{"arch": "unet", "model": "segmentation model", "dataset": "larger renderings of crowded toy scenes", "train_examples": 22605, "image_size": 48, "crop_scale_min": 1, "horizontal_flip": false, "translate": 0.12, "num_classes": 31, "norm": "batchnorm", "activation": "relu", "pixel_unshuffle": 2, "widths": [64, 128, 192, 256], "blocks_per_level": 3, "block": "plain", "attention": false, "upsampling": "nearest_conv", "init": "trunc_normal_002", "optimizer": "soap", "beta2": 0.99, "lr": 0.0044, "beta1": 0.9, "shampoo_beta": 0.99, "eps": 1e-08, "precondition_frequency": 50, "max_precond_dim": 1024, "merge_dims": false, "one_sided": true, "adamw_lr_other_params": 0.002, "grad_clip": 1.0, "gradient_centralization": true, "l1_shrink": 0.03, "steps": 10500, "batch_size": 256, "epochs": 118.9, "lr_schedule": "cosine", "final_lr_fraction": 0.1, "warmup_steps": 2100, "weight_decay": 0.02, "adamw_weight_decay_other_params": 0.05}
Rows from block 9, named by matrix and row number. Each number is 500 + 25 x the weight over the matrix's rms, rounded and kept within 0 to 999. All counts start at 0. Numbers have three digits each.
# conv: 3x3 conv (model.mid.0.conv.weight, 256x256x3x3), inputs 200-207, a 3x3 kernel for each
conv.23:500501498497499501500496497500498502501501500500507500500501498496499481503491482500500500500500500500500500500500502543503513507511500503497497503489488471482504460502500493568501507507499500498492505497495512475527
conv.24:500500500500503506500500500500500500500498498500500500500502500501502504838499501500500500500500500500500500500500500499493497500499500502501500510508500501499500498500501497500505499501500500500501500492499500455480
conv.25:500500499500500500500500500500500500500500500500500500500499496500501503500501493500500500500500500500500500500501503500500499500500500500501500500503500500501500500498500500500500500498500500501492500504404500500500
conv.26:500500500500500500500500500500500500500500500500500500500500500500499500490500499500500500500500500500500500500500500500499500502500501501500500500500500494498500498501504500498498512500503502490500504500488501517501
conv.27:500500500500500500499499500500500500500500500501502500500500500500501495495477492500500500500500500500500500500500500500500503508508501500500500499495500487492500500500500500500500505503499500507501498498500503507509
conv.28:500500500502502506500501500500500500497500499497494500500500500497500512510506503500500500500500500500500500500500500519485456499488500500500500510507500507498500500501500494495500497500500504499500506490500497477491
conv.29:500500500500500500500500500500500500500500500500500500500500500500498503500505503500500500500500500500500500501501500500504500500500500500500500500505501501500500500500500500499498499498500500500500500499497472474478
conv.30:497480501494501500500501500500512498501501502500500500501479499508498490496501503500500500500500500501501500457559497513500503503497500501503502513493500495500500510494500472503500504499500543501495482554502500492503
conv.31:500500500500500502500494500500500500500500500500507500500499500500506499502473487500500500500500500500500500500497500501492502510514503500501502504483496479474503500497500499517500514503494504502504502492503509481537
conv.32:505497499500500502500500501495498501500500500500500500508498484512481492502500500500500500500500501500500500494506515502504499503500501515504493500499497501499497489506507497504506500502500509508487508529494501499494
conv.33:500500500500500500500500500500500500500500500500500500500499500500500503500500500500500500500500500500500500500500500500500500500500500500500500500500500500500500499499501500500499500500500500476501500492493500500500
conv.34:500502500500503500500500500500499500500499500500500500500500500500509502500504497500500500500500500500500500500497513498498500500500500497505508500508500500503500500492500500493500500496501498499499499502511494499500
conv.35:500503500500500500500500500500498500500500500500500500500504501500500500500503500500500500500500500500500500500496502499500490500500500502500500500504499501500500499501500499499501500500500500499497499500493500500499
conv.36:500500500500500498500500497499499500500500500500500507500500500500501498499499482500500500500500500500500500499500500500500492500500506500500500497500496498499477500497499501497500500504508501500498499505489499516516
conv.37:500500500500500500500500500500500500500499499500500500500500500499505501509511500500500500500500500500500500500500500492491500500494500499500500507428999500500500500500817500493500500494500497500501501498514498483491
conv.38:500497497500500500500500500500500500501500500500499500500501493500501505500500498500500500500500500500500500501504506500504500500502500482501268497500496499500503511494489999496503500500500500500509488507582500508500
conv.39:500501500500498499500500500500500500501487501500500500503507503503504496503502498500500500500500500500500500497497500508503505501500500513516500506505500482501500492495500500517500499502501500491497493432501482456500
conv.40:503511494499502506499505479508483497497480497502500519510505501496508477472538490499500500500500499497500499485519496496499510502519512610500480502497477507474491473499510503490491491532481498510488495497535497512509
conv.41:500500500499500500500500499500500499500499499500499500500500501474502508497508494500500500500500500500500500499504499501499496498501500488501504495504500500500494512488495511494500496500501509512492495524498477500498
conv.42:500500500500499500500500500500500500500499499500500499500500500494492500502510500500500500500500500500500500500498500501500495500500499500500500500506501500501499500501500498499503499498501500500501498501507507499494
conv.43:499500500500500499500496500500500499500500500500507505499502504503500497499489492500500500500500500500500500501498499500500501504512564500500501501494493497480478500503499500501496502513455501500499505496492500500519
conv.44:499504500500503501500500500500497500500498498500500500499502500498509502498506498500500500500500500500500500500497530499497498500500500502500500497507500498502498496498499500497503500497502499500501467504507490500502
conv.45:500501500500500500500500500500500500500500500498500500501499499500508501514506492500500500500500500500500500496501500501499496500500501500509501500500500507502501500492500500502499489496501501498489501531476484516502
conv.46:501496497501501500500500500499502504499499500500500500501495491506502500514490470500500500500500500500500500498506504497504501500504501499498500512503500499502498501501500498506496500498502500500500502499497492509547
conv.47:500500500500500500500498500500500500500500500499501500500499500500498496502492499500500500500500500500500500500494500500499501502500502501500498502495499497490502498499500498495501501502499500500500502482514499493515
conv.48:499503500500500500500500500502499500500500500500500500500502500498507500499496499500500500500500500500500500500498999497500501500502500494508689999502498500500342500493000269492999500500501499500513495497613498503500
conv.49:478509504500499499500500500513498497500501500500500502464500514489517503494508498500500500500500500500500500515495432500500501500505500489512514000696470500491501504492502915498500502503502498517515500478575497507519
conv.50:500500500500503500500499500500500500500499501500502500500500500500507499500498494500500500500500500500500500500500498501491500502502500502501500502498499496499500500500500496501501503500500500500500500496500501487517
conv.51:500500500500500500500500500500500500500500500500500500499499499500498500500500500500500500500500500500500500500495500500501500500500500500500500499500501500501500500500501500500496500500500500500501501498493503508502
conv.52:501501501500500500500500500498498499500499498500500499502500500503500500502501498500500500500500500500500500497498496499499500500500499503502499501502500500504500499501503499503500499500500501497498508510485499500477
conv.53:500500500500500500500500500500500500500500500500500500500500502501502501500500498500500500500500500500500500500496499499500500500500500502503500499503498500500497497499500498499502500500505496499497495561500500499499
conv.54:500500500500501501498500500500500500500500499501500500500500500500503496496497500500500500500500500500500500500497500494499498500500499500500500496500500487503500500500500509499501504496500501505500500509500491526494
conv.55:500500500500501500500499500500500500500500500500502500500500500500501501490491500500500500500500500500500500500499500500499498507503500500500501496497500479493500500500499503500500512498500500500502499547499501508511
conv.56:500500500500500500500500500500500500500500500500500500499510500511506495500502507500500500500500500500500500500497498497498497500500500499503501499500500500501500496498501499500500500500500494510505493529506500495500
conv.57:500500500500500499500500500500500500500500500501500500500500500503501499491497500500500500500500500500500500500500500499501501506500500500500500496500500490501500500500500503500500505500500500500500498502497500503497
conv.58:500500500499500500500500500500500500498498499500500500500500500490496500502506501500500500500500500500500500500500500503506500497496500497499500501504500500501500503500500499499498499498500504506501498498498489494500
conv.59:490502501500499499500500500503496499499502501500500500493512504506500488485488502500500500500500500500500500535496503499501506502502503521510500470487502492501500482491498517504507502498500500486499487422538473508497
conv.60:498501502499495499500500500504500500499503502500500501495499500489489500498501498500500500500500500500500500504501498500513503500500500496500500501505497509500502501500504499500500489505498499501499495498486537530489
conv.61:500500500500500500500500500500500500500500500500500500500500500500500500501500500500500500500500500500500500495503500500500491500500500500500500499500500501500500494502500500498500499500500461500500492490497501502500
conv.62:501500500500500500500500500499498499500500500500500500502505500506507501494486491500500500500500500500500500497500500500499494499501502501501501495502499495496500500498498498502501498499503516496492492503485501501505
conv.63:500501498500500500499431500500499500500497500505505500500499498501502500489490491500500500500500500500500500500500501505502502515647501501499500500491500437483511501502500500502495513500495498496498491484499507508518
conv.64:495503502502504500500500500505495498500498500502502500493502513493517502496496499500500500500500500500500500502495496499495500516519501501658093497497499476494502499495500504499500514484500496502497501489496490506503
conv.65:498493496498495498500500499503513504501503500500500500496479480487468502498507500500500500500500500500500499507517505502500499498496497470457497500503501500500500528520500500497491498498497521513533502543514508504504
conv.66:500500500500500498500500500500500500500500500500500500500500500499503498500504498500500500500500500500500500500500500500492508500500498500500500500500501500504485499492495500498501500500502499494495500503505500509446
conv.67:500497504501500497500500500500503496500499501500500501500493509500483503501503489500500500500500500500500500501506487500500505499501505493508506504498484501504500502484499494505507487499500500505491514509552519500509
conv.68:500502500512506501500495500500498500490495504500525502500506505509520497547491478500500500500500500500500500498494499493485510514562511505515503517490497479468504487491500498522503510492493500502495501509521442519530
conv.69:500504497500500500500500500500497502500500500500500500500506498500501500500506492500500500500500500500500500499501536500501500500500500500500499499510498500499500495498500500498501500500500501500477500508499500501500
conv.70:500500500500500500500500500500500499500500500500500500500499500500502502500515489500500500500500500500500500500500500500495495500500500500501502499498500500501500500496496501502500500499503500499491500499507500496509
conv.71:502502500500500500500498500499499500500500500500501500508502502502508503506500499500500500500500500500500500492500499499485490504502511502500500500495500496496500503492490506512528508500484505481475514508500503496511
conv.72:500505500500500500500500500500500500500499500500500500499518517499500484504500496500500500500500500500500500500483493501500511500500500497498498501494500497501503503502508503505500498496499501500500499498496499498511
conv.73:500500500499500495500500500500500500500500500500500500500500499499499494497500500500500500500500500500500500500500502501500509500500500500497499497497496500504499500505500501500500500498500501504508499500505506506578
conv.74:497496499500502501500500496501503501500496498500507509494490499500508506494493481500500500500500500500500500502506502500496494505508507496495499503494493491470487503500500500505498505514500501505503501482516498499524
conv.75:500500500500500500500500500500499500500500500500500500499499499500510501501500495500500500500500500500500500500502503500498500500500500501502502500503500500501500499498498500498500498499501498495495497488494498500510
conv.76:499500500500500500500500500500500500500500500500499498497498500499500503497498502500500500500500500500500500502504500497507499500508500499499500500500500498503504501500500500500498503499500496501500495501494498495510
conv.77:500500500500499500500500500500500501500500499500500499500499498500494487501500504500500500500500500500500500500500501500503506500497500500499494500501503500503500500504507498498504500497500500502511502496509501499489
conv.78:500500500500500500500500500500500500500500500500500500500502500504501497499500499500500500500500500500500500499495499500500504500500500500500500499499500497500500499499499502501501501500500501496509501511503500506504
conv.79:498499500501500500499495499500500500501502500502505500493499500490497500476486491500500500500500500500500500518501498502500500515505500486500499483487499477492500498498500533500500511502499482507501498486515500501506
conv.80:500502500500508500500500500501499500500500500500500500499503499500525501500507500500500500500500500500500500500496499499486500500498500504500501498500500501500500499500500505501498501500500504500507502523499497499500
conv.81:500500500500575499500500500500500500500486500500500500500500500500502498500549502500500500500500500500500500500500500500417500500500500500500500531506500493501500500501505500587500497497498497500507500498491494506494
conv.82:500500500500500500500500500500500500500500500500500500500500499500494495500500500500500500500500500500500500500500500500501501500499500500500499500501501501503500500501501499499503500493500500502502500501514500500495
conv.83:501500497499506502500500499500500503501496499501500500501500495500501501500516502500500500500500500500500500498501504502493497501500500500498500420493488530501504502503499498498499502496493500500500499503500498494500
conv.84:499499495500500500499494500501500500500500500500501500499500494499501501493494495500500500500500500500500500502503507502501501505535501495496500498496499485495500500501499501500499507500462501500500500503499501509516
conv.85:501495500500500500500500500499505500534500500500500500500489500502486500500500500500500500500500500500500500503500492499502500501500500495499500500498501501500501501493498500501499502499498501501504613531382500501491
conv.86:499504501509503501503500501501497498488495500500499502499510505515510501518510487501501500501501502500500502499497502495503502500500506505509508542509489505499500493489492496500512484501503476486478493504557502543503
conv.87:500500500500499499499500500500499500500501499500500500496497500500498505500502496500500500500500500500500500500497500484498498500501500491499501500501500498500498500494497502499504500501500500495502515512500496505496
conv.88:500499500500500500500500499500499499500500499500500500502492495500495505500499500500500500500500500500500500495498500500500500498499500500498501499496502502505501499500501500502494497496500504486507504501490500507500
conv.89:500500497499501495500500500500500501500499499500500500498499490501503495498501498500500500500500500500500500500499506500502506500499500493498500496500498498501500505503500500494497500497502506532507498508527505524529
conv.90:500499499497500499498465496500500500500499500506529504500498500499524501486471488500500500500500500500500500500500500495501502513729504500498500501486500453432505500500497492499493523475499500499496494487508495480529
conv.91:500500500501500500500500500500500499500499500500500500500500500500501500500510490500500500500500500500500500500500500499503498499500500498500500498508500503504497500499499498491501497500503500499485499495476498509496
conv.92:501495498501501500500500502480495502506500500500500500503486486496476491502496504500500500500500501500500501504503498504503502506499500500499499492500501502500499489485498500500498500503501476489509530520509505500500
conv.93:500500500499504504500500500500500500500498499500499500500501501498506512498501500500500500500500500500500500500499499503491490500500500500501500501503503500500500500497500500500502499494500500498495498500500497471473
conv.94:500495500500500500500500500500501500500500500500500500499489500494491504500501500500500500500500500500500500517509500500499500500500500489493502501501500500500500498497494500500500500500500487499504498502503495507500
conv.95:500500500500501499500500500500500499499499500500500500500500500501496497501495498500500500500500500500500500500499499499499501500500500500500501500500500494507500500500500499500500499494500500500498500500487501513499
conv.96:498507497500500500500500500501492501500494500500500500494513496499518500500500486500500500500500500500500500505498506500499505500500500502502500502488495500499500496502508496499499500502504492452498461427482502507509
conv.97:500500500500500501501492499500500500500500502500511501499498500503504501500474484500500500500500500500500500500500500507495508516513507500504501508481494481461504500500499499514500515518492500501500502477519517490549
conv.98:498500500501501500498500500502500500500500500504500500498497498500499727487495500500500500500500500500500500502502499498501365505501500174610500489529500479999500500499500507500498507495500501497501496505498498518501
conv.99:500500501500498500500500500500500500500499500500500500500498501500494500501497499500500500500500500500500500502500499502506500500500500500500500501499500500499500499500500499500500499503500500500494501491491523539511
conv.100:501499499500500500500500500500501500500501501500500500501495498499494500500498498500500500500500500500500500500506503502503500500500500494495499501494500501501500505503500501502500500500499500503507501511492501506499
conv.101:500500500500500500500500500500500500500500500500500500500500500500500500500500500500500500500500500500500500500500500500500500500500500500500500500500500500500500500500500500500500500500500500497502500500498500500501
conv.102:500501500500501500500500500500500500498498500500499500501503501500500500503501505500500500500500500500500500498496498496499500499498491500495500498499500502500500501508500498501501500500499502549519495496498498502497
conv.103:500500500502500502500500500500500500498500500500500500500500500505504504505491496500500500500500500500500500500499499498508496500502501502501500506504498496486495499501502495498503495500500500500500500500496495503456
conv.104:500497500500501500500500500500503501501499500500500500500497497507506495500497478500500500500500500500500500500503496500492505500500502498500500506495498494497500502497500498503500501500500500501504500500507500491573
conv.105:500500500500500500500500500500500505500500500500500500500501501495498500499500505500500500500500500500500500506499499500503500500500500500500500500499500500500500490501501500500500500500500500498583522498501503500500
conv.106:500500498500500500500500500500501501500499500500500500501498501500504500500503502500500500500500500500500500484500505500502500500503500497514507499500499500500500509487492500497501500501500500503499488497562500515488
conv.107:499500500500500499500499500499497499500500500500501500497501502503502499496488499500500500500500500500500500500499499499498502500501500502502501498490498500497500497497499500499500501504500499497501493484507502516507
conv.108:500499501500500500500500500500500500500500500500500500501500503500497500500500500500500500500500500500500500498513492490500500500500500501503500499496500501500500500484500501504500494500500500496495504522476500501498
conv.109:505500496500500503500500500497500503500500499500500500507501498504498500496512500500500500500500500500500500497499509500500496501500500506505498502502500499498500502500502500499501501500500503495502502496492503502493
conv.110:500500499500500500500500500500500500500500500500500500500501496501501489500502500500500500500500500500500500500499498500499500500500500500498493500504499500500500498503504500500503500500500500500499500506500495499496
conv.111:500500500500500500500500500500499499500500499500500500500500500497504502501493497500500500500500500500500500499500499499499499501502500497500500500498500500496500502496499510505500497501500500494496513522500490491503
conv.112:500501500448500500500500500500499500500500500500500500500502502500501499452498498500500500500500500500500500500499500571500500500500500501502500499494500500500500499497500500502500500500500500500501501505505500494499
conv.113:500499495500506500500500500500501504500497500500500500500498491500508501500504500500500500500500500500500500500503508500488500500501500498496500504509500492500499501500499495491501501499499500501504498510509500483531
conv.114:500500500500501501500500500500500499500500499500500500500500505500510497503500482500500500500500500500500500500493493499499495500500503500504499500497500499500495499489503498499504500500500500500490501501485500504480
conv.115:500500501500501498500500500500500499500499500500498500500501503499502499494502499500500500500500500500500500500497498500498501500500497502502507494502505499503500500493497507495497500491510500498500501509499486494588
conv.116:500497499500505500500500500500501501500497500500500500500495498500510495502511485500500500500500500500500500500511501499489530500500505498499499512503500501500500500500500490502502500500501469497502505507503503433501
conv.117:499500500501501500500500500501501500499500500500500500498499502501504500504505493500500500500500500500500500502500489494499500500500500500500500506502497501500497500500500496500502498500501500501499494499496498504496
conv.118:500502500501500500500500500500500501499500499500500500500507500502499498502498500500500500500500500500500500497498501500498509500498500506499500501500500500496500494502500500501501500500499501503501510494500510480490
conv.119:500500500500500500500500500500500500500500500500500500499499500500505501501506499500500500500500500500500500500500500500499500500490500500500500500502500504504500500500499495494500499506500500498496500488496500505500
conv.120:500505502500500500500500500500496500500500500500500500500505504501507499500496496500500500500500500500500500501494492500500500500500500503507500500501497501500500492514504500500500499500500498500497500481494500500500
conv.121:498499500500500500500500500502501500500500500500500500495498499492500495499503500500500500500500500500500500500506502502500500499500500493500500500499500500500501505498499503499500500499499502505501498557484499500501
conv.122:500500500500499500500499500500500499500500501500501500500499499500500497499495492500500500500500500500500500500500500500500500501502501500498497500495493501498499499500500500502503500502500500500506500500513503503508
conv.123:500500500500500500500501500499500500500499499500500500500499500502505499507503500500500500500500500500500500481499499495500502500501498500500500500502501500504499494499501499499500500499500491496501513504498498492484
conv.124:500499501502499502500500502502500498497500499500500500499500502502501499516488500500500500500500500500500500505500498499508500500504498499510503500496494501500500500493501492495500499504503501500500502499499536563511
conv.125:501498499500496500500500500499501500500502500500500500502497499501490495497499494500500500500500500500500500498503500505503492500499501497499500492498500503500500501498500500498499500500503501504507503507503514508505
conv.126:500499500500500500500500500500500500500500499500493499499500500500492500500505516500500500500500500500500500498501500500496500498497487500499500501501501504494500500504500498499500500503500498500502495479497503469493
conv.127:500500501504501502500500500501501500498499499500500500499493500501500506504502505500500500500500500500500500501500502498498500499500508498502503504502506500502502501496496498498499499498500502490496517500503507500517
conv.128:499500500500500500500500500501500500500500501500500500499499500498501494498500499500500500500500500500500500502502501500500501500500503500500495500493500500500492499500503500500500500500500500505583501499525500500493
conv.129:500499500500500500500500500500500499500500500500500500498489495499494501501500498500500500500500500500500500503505501500500499498499500492501500505502500500501501504499502494500499499499500500513497500505480499518506
conv.130:499498495509502502500500498500502505490496494505501498497498487500510502503517507501500500500500500500500500504502500491501488516502512496487522501517498535498497499500488501475497470478511460502506487510513502519525
conv.131:500500500500501500500500500500500500499498500500500499500500500503503496501493495500500500500500500500500500500500493498498498499500500503506497511501499496502502495495504492500506497500501500500506499498507498516495
conv.132:502499498500502500500500500498500501500501501500500500502499497507502496490494500500500500500500500500500500498501523502498501499500500501502497503493499501503500500502505498513496498499500505483465507435481499496512
conv.133:500500500500500500500500500500500499500500500500500500500499500500500504500501500500500500500500500500500500500500503500487499500502497500501500500498498503500500500500503500500501500500510500501505500499494498487525
conv.134:500500500500500500500500500500500500500497500500500500500500500501504495504503498500500500500500500500500500500500500499500500500500500502503500505500500501500500496500500491496500499500500500498499501457499500500508
conv.135:500500500500500499495483500500500500500500500501501500497499500500500497492474496500500500500500500500500500500500500500501500526529502500499500495496502483323501500500499503500496498483495500500502500503505489508497
conv.136:499506500500500500500500500501497501500499500500500500499509504500506497501504492500500500500500500500500500500490500499500502500500500501508511495507500501503498497494501499498501500498504500510593497519518496487495
conv.137:500499500500499496500500500500501501500500501500500500500496496493488488500500500500500500500500500500500500501502504501500510500500500499490494499490501499500502501504500505502499500500500500500504500495503504514540
conv.138:500501500500500500501500500500499500500500500500500500501502499502500499504501499500500500500500500500500500500501506500501500500500500501500501499503500501501500498500500499500500500500500500496500501584508507500498
conv.139:502497499500502500500500501498501502500500502500500500502499499505497493502489501500500500500500500500500500498505502499499502501501500511501492508493500498505500015500505498509499502501500498492493515513486496499511
conv.140:500499499500500500500500500500500501500500500500500500500498498500499498500500500500500500500500500500500500500502502500500499500500500499499498500499501500499498500499500500500500500500500500500504500503507500510492
conv.141:500500500500500500500500500500500500500500500500500500500501500500491499000499500500500500500500500500500500500500500506514502500500500498495499495502500500499500501505501500498500500500500509589506487500500501502500
conv.142:500500500500500500500500500500500500500500500500501500500500500500508499500497496500500500500500500500500500500497500500501503502503500500500500500498499497493500500500500499502500502506500501492500500488501503500506
conv.143:500500500501501498500500500500500501500499500500501500500500499507502497499504499500500500500500500500500500500501501500498507504501502500499503501501506486488500501503500505499491507505500504504501498457497500557553
conv.144:500500500500500500500500499500500500500500500500500500500503503499502499499500498500500500500500500500500500499498500499500500500500504500500501499501499500494494500500498502497500500503503500501505500503500494501506
conv.145:500500500500501500500500500500500500500500500500500500500500501500500502499501501500500500500500500500500500500475500500497500500500500500501500502500500500500502500499498499503500499499498502499481505520502496497491
conv.146:500500500500499500500500500500500500500501500500500500499500500499499500497499500500500500500500500500500500500500490501501500500500500000500500500500500501500500500500500500500500500500500500500500501500521500502500
conv.147:500499499500501500500500500500499499500500500500500500500494494500502503500499493500500500500500500500500500501496518499496499500500500490489509500500500500497500506500498500495503500500501499499518507498544500499499
conv.148:500502499500500500500500500497497501500500500500500500504495499504494502500505494500500500500500500500500500503497494500499499501500500504498501500507500500500499496493497500501502500500501500496498524518543497488496
conv.149:500499501500511500500500500500500499500480500500500500500498499500498500502513499500500500500500500500500500500500500500490521500500498500498501503488501502505494500501501497504497499500502501479502499464486500499534
conv.150:498496500500499500500499500494498498500504500500500500496496499505484499500501496500500500500500500500500500501496547500493501500500500503489499498495492502499500503499495500520506500499500500475452509508537501498517
conv.151:500503499500503500500500500500500501500498500500500499500502496499499499500501499500500500500500500500500500501500505502497499500501501501493499493502500500502499500509501499498504501497499496488514500497510503498529
conv.152:520501500500500501500500502484496502501500505500502500520506497516501495502499500500500501500500503502501502479499502504500505508497501532505489503486504500500500477515511492504500503506500499488501496567500512504497
conv.153:500500500500500500500500500500500500500500500500500500500500499502507497506501500500500500500500500500500500500500500500499479500500500503500500508501500502500500499500501497500499499500500500500503500497494495495498
conv.154:500499500500500498500500500500499499500500502500500500500499501500500497500508495500500500500500500500500500500501501501502513500500500500501501501498498500504493502500500496497500500500503500500501500502494502478501
conv.155:500499500500511501500500500500501500500491499500500500500495500500514510499517503500500500500500500500500500500503580499490604498500499500503503509521504496521499500496500492485500500497501497500495499499495494497549
conv.156:504500496500503501501500500500503506500496498499500500505501492500504502501508496501500500500500500500500500498499510500495498499499500501499500505509505497500499507502497498494501500492501500502510496497499499498528
conv.157:500500500500503500500500500500500500501498500500500500500500500500512501500501490500500500500500500500500500500501503500496499500500500500500498503500494497502500500500502494502503500499501500500500500498499500503505
conv.158:500502501500500500500500500500500501499499500500500500498500501502504497500500499500500500500500500500500500500498501500500500500500500506499500507504500500500500500509501496493495500503501511500498473454487502501502
conv.159:501501500500500499500500500498499500500500499500500500502502502516502501504500493500500500500500500500500500499502500493499500500500501492502501499500501500500500488497500502501500497499500466498498504540500497515507
conv.160:500500500501500500500500500500500500500500500500500500500500500500500500501500500500500500500500500500500500501498500495498499500499500500500500498500500502501500500500500500499500500500500500500500500493499502500492
conv.161:500500502500503496500500500500500500500496501500500500501500502500507499500509499500500500500500500500500500499497495499499507499501500501504505500505500493500497500498498502494499500495503500500499497513483477501603
conv.162:500499500500497500500500499500500500500501500500502506500499497500501504500499496500500500500500500500500500501501503503502492500500508500501501497502496503496484500497498500498495499507461500500495501501481502520520
conv.163:500501500500502499500500500500500500500499505500500500500502501501501488500500487500500500500500500500500500500499502500494501499500501504500500497506497500501499498500499498497505498495508500497495503513509501500589
conv.164:500500500492498505500500500500501500504499498499501500499496500492498507505519493500500500500500500500500500500502500529505501503500505501503499515507501757498497498500500494494489501504499500500500500498495492408515
conv.165:500500500500500500500500500500499500500500500500500500500500500500494499498498500500500500500500500500500500500500500500502500500500500501501500496500500500502500497500500500500500499500500500500500494480486496507500
conv.166:501498501500494501500499500499499497500501496500501500499489500492477509999466000500500500500500500500500500498501498506504487500500500487494500525489500500498500510502500500500494500504789499491497501496420530518492
conv.167:500503497500499507500500500500498503500501498500500499500502487500517505500500497500500500500500500500500500500499503500500478500500499502496504498515499501497500499505501500494503500502500500502471500500487500502503
conv.168:501499496504500503499500500499500502497499500500500500499486493499493506508493502500500500500500500500500500499520500498504484503500501485501494508508496504490500500500505480479505486509495492521498524514494500521492
conv.169:498500500504491500500500500502501500496499500502500500497499500504500500499500500500500500500500500500500500503501498492500501503501500500484500501503500500505500500500501496499500495495500501502500497500496503506492
conv.170:499500500500500501500500500501500500500501500500500500499500497496487502495505498500500500500500500500500500500500503505511495500500500498497499500507500503500497500503500492491502499501500500504501501487503514530492
conv.171:497495499502500500501500503499503503501511502500501500497495499512503494500499500500500500500500501501501502501506502501502506500501504504507499503496506494509500492499505494506499506493503495502501537538495500500509
conv.172:501497500500502502500500500500502500500498496500497498500499498500500490504508507500500500500500500500500500499500505504486490497501500509492513498509517504500501507500488502492504497484500500500491499511506498476600
conv.173:500500500500500500500500500500500500500500500496500500500500499506501499514495499500500500500500500500500500500500500496500493502503500500501500499498499499499500497502500499502502503500499510516497504515490458533490
conv.174:502495496500500500500500500499508503504498500498500500502495494501506507504500492500500500500500500500500500497501488499498494500499500496499500522489499498499500500499500499502498500500500500510575527511504484489498
conv.175:500500500500500500500500500500500500500500500500500500500500500500495500490498500500500500500500500500500500500500500497501500500500500500500500500501500502500500498500500500499500500500500500502502504509500499501496
conv.176:500500499500498500500500500500500500500500497501500498500499499501497493497505495500500500500500500500500500500500500500505494504499494500501494490504503480494499497498503507493502503498498499501500500502464502510448
conv.177:500500500500500500500500500500500500500500500500500500500500500500500498501500494500500500500500500500500500500500451500500500500500500500500500500500500500500500500500500500500500500500500500500500500501500500500506
conv.178:500500500500500500500500500500500500500499500500499499500500500497497500500499504500500500500500500500500500500500500501501500500501500499500499501500500498498500501501500500500500500500500502510506503513500485478498
conv.179:500500500500500500500500500500500500500499500500500500497496500500502504500496501500500500500500500500500500502502500500500500500502500500500500500497500498498500497501500500497497500500499499495500487475499511527508
conv.180:500500500500500500500500500500500500500500500500500500500500500500496500495500500500500500500500500500500500500494500500500500500500500500500500500500500500500500497500500500501500500500500499497500501505500499500499
conv.181:500500500500500500500500500500500500500500500500500500499500500503500500501503500500500500500500500500500500500500500500500497500500500500501500501503500501502500499498500499499500499499500501500499499497498500500500
conv.182:500500500500501503500500500500500500500498498500500500499498500499499506498500510500500500500500500500500500496501500500499492499498498500500501502503501501500501501500500500494498498499500500506513496486502491494503
conv.183:500500500502500500500500500500499500496498500500500500500501500504501505501502487500500500500500500500500500499494497496500500500501503499500500501508500503493495499500500493498501492502499500500500500509502502514484
conv.184:504501501500502497500500499495501499500498499500500448505491495511493511507551498500500500500500500500500500501492501499504501500500496505489507505511498507506486500514497494550509500498501499489509500500497505484368
conv.185:500500500500503500500500500500500500500497500500500500500500500494506501495506501500500500500500500500500500500500500536495500500500500500500500503501500495500500500500500498499500497500500500500500497501500479482443
conv.186:500500500500500500500500500500499499500500499500500500500496499501496501500498500500500500500500500500500500492490500500496499499500502501502500500500499500500499500503501499503501498500500508481500501493479500496494
conv.187:500500500500499500500500500500500500500500500500500500500500498501499500500500499500500500500500500500500500501507518500500501500500500500501500500499499500500500498500501500501499500500500463508485452494498502498501
conv.188:500500500507424501500500500500500500493552498500500500499500498513493504507497503500500500500500500500500500502499500497537500500500499504500503486502503500499500498500500565498496499501500502497503503492499500505505
conv.189:503499499500500500500500500498501501500500500500500500506500499504504506501498494500500500500500500500500500496503509500500500500500500499503500503500500500500500502497497500501500500500500499477458497499462500500504
conv.190:502510500501498499500501500501494500501545497503491500493499496409500534492529500500500500500500500500500500497506499501498502498493484482485531514522491500508507512498502492472513498489500501507511469531495497511478
conv.191:501500500500500500500500500498499500500500500500500500502504500508500493507500500500500500500500500500500500497500500499500500500500500508507493501500500501503500493499503499507502498500500498490489512567490498498497
conv.192:500499500500500499497498500500500500500500500505506500500499500499498498496488497500500500500500500500500500501503500503501490514540500499500502496488501473495505500496498510515495512428496500500500499509500520501500
conv.193:500500501500508501500503500500501500500491496499499500500500500499501501496509503500500500500500500500500500500503499499489494494489493500499504498503511498503499502500497499490500501481501500499500496501495491480526
conv.194:500502495500500500500500500500499504499500500500500500498505499505504503500505499500500500500500500500500500499497508499500499500500500509495499497506497500500500495512501496499504500500502498497489492539511500499500